{"encoder_depths": [3, 6, 3], "encoder_kernel_size": 3, "decoder_mlp_ratio": 2, "decoder_qk_norm": false, "residual_init": "none", "gradient_centralization": true}
Rows from block 9 of the image encoder, named by matrix and row number. Each number is 500 + 50 x the weight over its row's rms, rounded and kept within 0 to 999. All counts start at 0. Numbers have three digits each.
# mid10: scale 2 3x3 conv (encoder.blocks.9.mid.1.0.weight, 72x72x3x3), inputs 66-71, a 3x3 kernel for each
mid10.0:475484499546493414523509560432523552602401511454397487487521532499513614490449577582427463536486484445462473555515545452494497537523507525567579440489545443510527
mid10.1:531500459560527488554575493435468473501530506568460587540584496483424526528529513482491448588524539509531465501532515532503581550497486515479431483495484505558489
mid10.2:556475403558490499554561484468543617548447454470562391517519536565549440537546524498549523452460508451508544514537570574510534517590458474597564454510548550565467
mid10.3:537436555562500530569407486526501458520554571530562421555523554491509421447449531537489465474508568426492505502515494495478407487545527462472509478505406426431485
mid10.4:550508539543571498445522522426426603452494462429518516462539520499519482463528519457516563470501508489446523422460463549503420488549539458386491525376543534526415
mid10.5:484437455422501450551534431474436475472484468544440615552546458412524486491579389492565504565492537526495465542480534549492499659477511439515575514413475528542496
mid10.6:517546515512571458536547466555495598444553497539477480507518436582536556467428586569564521591383519513512475567478490510560501527435497456541617498505537510595478
mid10.7:431467517468507410502354495492421496425430498476470486498503485524521459541559579467478496510488411448492460468526441472534508453592463570498425576517468539443487
mid10.8:453489524397503435492477526486510498434571461441593558484546405481452418461483557503545460469568472522501500493462536568574600472518565566548496519462528512515525
mid10.9:449443516540497491612555547438502416529448462549485494519517488561549489533468544430537449510500518492431549505617478448524561550454519504526510514557566535558471
mid10.10:518554483540418441478477487414446577463437526465476525480446555484546480597508487539473430455453482451533484474429470454414485489528554488552535540621534501531498
mid10.11:537393458454474498557426481520558509511464541534476520544498436490488500487466503576513478466441489467486461525529556496527439504498491520556553496487457434517448
mid10.12:464491491563524541508472439429490441634524521553480388535572569537483579513435428535474400506472489544466533459444449483445449584454558558541466528532508448507490
mid10.13:475495386481479466491500436523589503556548520513452522496401590506545522589464500539447499402457458569478516450473542498480480446484494441567623467465546562494497
mid10.14:501498546516540482510534536524555511395482522550505531511440489472531490409545534459588528513386442535493495487536494464470468427509508500471533575451438477456466
mid10.15:439468619462541479525455504561564448545464501498501498487517529527537560551561576493508479498472488571495424487550478496515432415522478478579523499541544594522425
mid10.16:437487399541468547479584543417523517461503467589518493545517503488536597515464507514327512536439506428523523455472466445496627454521535479428414569470527527482473
mid10.17:440470468453493510488528562554528560523460491468484448517530528554525514491532479538545481609479479579502441464549552504532484621542533451508522548528435530468546
mid10.18:523472524462562501481500504456502440481414517527466431451438477511538435419436507456550501468490415446478520489510471443434556531490536564442409481465551410530447
mid10.19:540385596502587588572457523506518531475518425413493431453466505513454507435448475481515459496558533483524488406488534473575561430449508449449597496536518577375562
mid10.20:441463524490487469517529538424526561499524533506606563473458549475499498484451418523465430480446602512454461462557512450527486443441448551532420412453514460492555
mid10.21:442545532453412469556506503459538442482468442497540491530536401462503473473496471550516524386606551539439478475462417469495502473569516503449520535463473513561489
mid10.22:540553552468435486537569642515507532466501579522486436511500508512520496584504554480540524491474552470526475438520480463511488385480480445453542486490436521444454
mid10.23:428417574400480507471503424565562482548471442438407436520460443544537507508514544473530538554541453455477553529561585557509492467480536534560584444468495540555496
mid10.24:503467506478518469447490486527510539457468454501546580564577477498492425574386465457464558430507444447526524462492636465538530539546481327482560442446491563450435
mid10.25:477578548535553493552556482631451525509514470495461510528513502537585560586529527502453460561574456487431463555452532487496425521528490517501347593423419526457509
mid10.26:510484487584528501485420547555476462511530470578504471459421490471468377459471455464412492400457492491447477526491496533431519482463542558484417478466478456516448
mid10.27:560533537502541549499509514391456569482552483528540453492427485407561527534496560471375535472455497490537586507557443485471434458485558516493546509567508519518401
mid10.28:477499530537464500482514515502554449422556560474518400516550467561473506435490619485522470560544460535511461510530436537549476494506485551583507562555446386460549
mid10.29:550437501496546524494566503519495480500551541469539577517612433509466399504481394512519530541400540542509511473560575520488457518517468505574530539492495531524515
mid10.30:504551551542473517476455548575522565473469502493496396503525388482533512478483496560542519505562587510523529499434397508487578589554549467456457518360385521450483
mid10.31:588558467518547520567508560406444570473423494503450514454534520495512475518469493469516555500589488548542570489453482471509433439507435511491502518420442446541466
mid10.32:505523491522472492409486430501470547475485486507450463464526514384504447526496532447452457506597404497545526515402466449494528472528500468580538508556431566541424
mid10.33:500461509444534593492504566533575571530477552504531481478491454465550472469456551516407483613459512486532521540491554507436509589417445549491422501513385519460374
mid10.34:557561514472556555553416537526496419426516511584515524492541572476531505554502432448443468530519542583467477490515448516535533502523445479508455432434487457547462
mid10.35:566461581571441466534434569469446475504500469507446537476508533505497453476491512439471582420533510531480525498569521434533509583564547560492463558420562529496467
mid10.36:399425490454518528504433524528503391552461428469391540524513508534507521549495488580536459548468529555412562486525513571467489493515602489425576477479557578546556
mid10.37:472537426464449450402438487457497530391487491516491442512554493474444393567491453649507546572593495468449522452474533531549588521525460390557600584473498546493462
mid10.38:416485468522519496476559441556487496467450502527467477533470534539406518576510417566541505579484608580460502450410516494570607500481448513506580426507588528541496
mid10.39:487531538451523455516516517559519518447412480498505409456517532484515430594575507512557547508455484575374484522433452521541650479451487483524514486442484501448485
mid10.40:546434488441438520448431564544501460514475474485504493432520508526487469454479544588476487487444613551441486532425502481513505490515408559612442535481484495525568
mid10.41:519521548482545464455567460453433490502533513557569430540481454451462522479494516541434587575378512512578514475513535482457445606535536534372513478545571575509428
mid10.42:473455475445499529500497573528473463520471547418595494494496479538481538479476500511463477513559550463417464612631516552450475502515500503472442409611558463541437
mid10.43:537563483498560484422490525529474426534593494498497485507452505456464436455542556475511435567551511507523498490506432436488512466396393511404529471492482458453454
mid10.44:461528501516499456530528485491489520486477516497423583539511477481458454504473514491520468572477456538386410538477482423449636625508548559457493481453595584432525
mid10.45:567493561517470487529469581446467458483474554491455509391387430464472378405558557505464503444421423438482472468440558540583525512500508499487362475531498412456505
mid10.46:477409501515408435541397514471499581471599532496430467405446525536511467506439515529579450528481453492542527548444500481523476582518529477537596528488533447530499
mid10.47:485605621498518511418445536512446477515545520500555527446478451512483474432481524504572447620530495429547460555457515579444598478496478442546414482516491458551551
mid10.48:487473453485510469458491529552572582551492528542566504562542481579438548543557557495475510492467510429578536507505513632470454525505469580566575457540564541509447
mid10.49:508468394488536377530507498420495440445488465551450492532467522413546528428560523489486498500497537466530519446504586480545467502406571528495529537452460553441501
mid10.50:471515532511529450563495580514460419455424570515472461558496604531566559569468435521451448523531523542469557605466585537522526455413460493544499547553514548420476
mid10.51:541471507563517456515468531555491480437528572542436537518448457539427514484416519534538453551468499502543525534460483460492449526557426425589506514488504432483568
mid10.52:495535636553592512557586495491409490439495454504514475460519519567452542491608532533551458470534508471514434502513509488501531587532538442477444479495548439490521
mid10.53:513492442410500564400445449547506501498478528448504474527419504528399502512507457513518423471427467584429514506482509504523505475485487453480509566543480535407445
mid10.54:408457458518548476535452530553482517444482590454464454437522578482476563491538518468566545465509415514472536525606434531551459540380476505612603424492453545460502
mid10.55:442463491545464478509501447455479408563457489424487501547497467474513534527496462515542503522458459473466465488466447468450508502428508466505489495467541467482454
mid10.56:519517471536533499418529494525498470504395470493499482482509499493518469441482512432469421486444529497459451457484453499552404473543489480454463463514455475440554
mid10.57:524393504504483479507552504552578479519537547495428510529541496443538483522481477524530436527537463546503516530420575556500502498482509536528589507466504430446462
mid10.58:471428564512495514498534464494515493538505559528432525567517481529532497486512507478494562559515585467491576514469501534577499470513514442501499447500452408460518
mid10.59:516485444505499423463538577526460444529561495486567535574510515478530492551563544456507372466502487446507478469512507499459475485530537461491525477521349510491498
mid10.60:450374555480417512497500484510508484536528512497582502513551552482660483455447465575459385525475483462528401485462514502492515528466555474521489491524548475505492
mid10.61:502552485480505551472422457484456481438494523438474397457472422530502524471452494428463497536520491466494421463536470487505584580510548497509492434531469432451509
mid10.62:531520537472457554469491509604542544591436486518511542490490456601550508463479518497576481565519499514465564421442543463521496428434508510431493495486560575543486
mid10.63:478527568555425585520545544527544448536505468409514468476490485594371402442493498535510515602494415483501508538551488540527477509505487528573541485465528492582583
mid10.64:437584529439557557504512510412480481402495600454523504484472481498485459473483529543476466431534498509543508480474431526556491490546552524494427496434512442538535
mid10.65:586471401469559472485530646486434603469491525490552480504451460524524518541498453616448562494423497481471485484554514535511444567545485474522524531501529507434490
mid10.66:492479489452468435594524458507465558499559549479518573509468505471493413468428423514448578506523476514547455519550467442478526528536453507552576565454591524537554
mid10.67:491451497512397514499537472572491526583575479520482474404487376515547507509561553528551578525477499549518486467474542472574486512508563549448597559426565524400457
mid10.68:496531491595535445495599505452483488543478479456526507565527517416496477537564585522497461516513525551576447532529584509507499493441517503528408446456486504525446
mid10.69:495409520409538522512469523454519505497549527513428425388451537448529466421498422592477535410450455425568532530505493509487560486472497467522444415530516516453482
mid10.70:506534513560517523519459534526563460460451423544418526513473537481427535664457548581503452533500430527491395542516525496491465470547521538459438505538495486487483
mid10.71:458454400498515499438488467560518513581564548566583485432572462613484547463516524510587529458510458569449509557472509486508451485503464559584506536517485511525529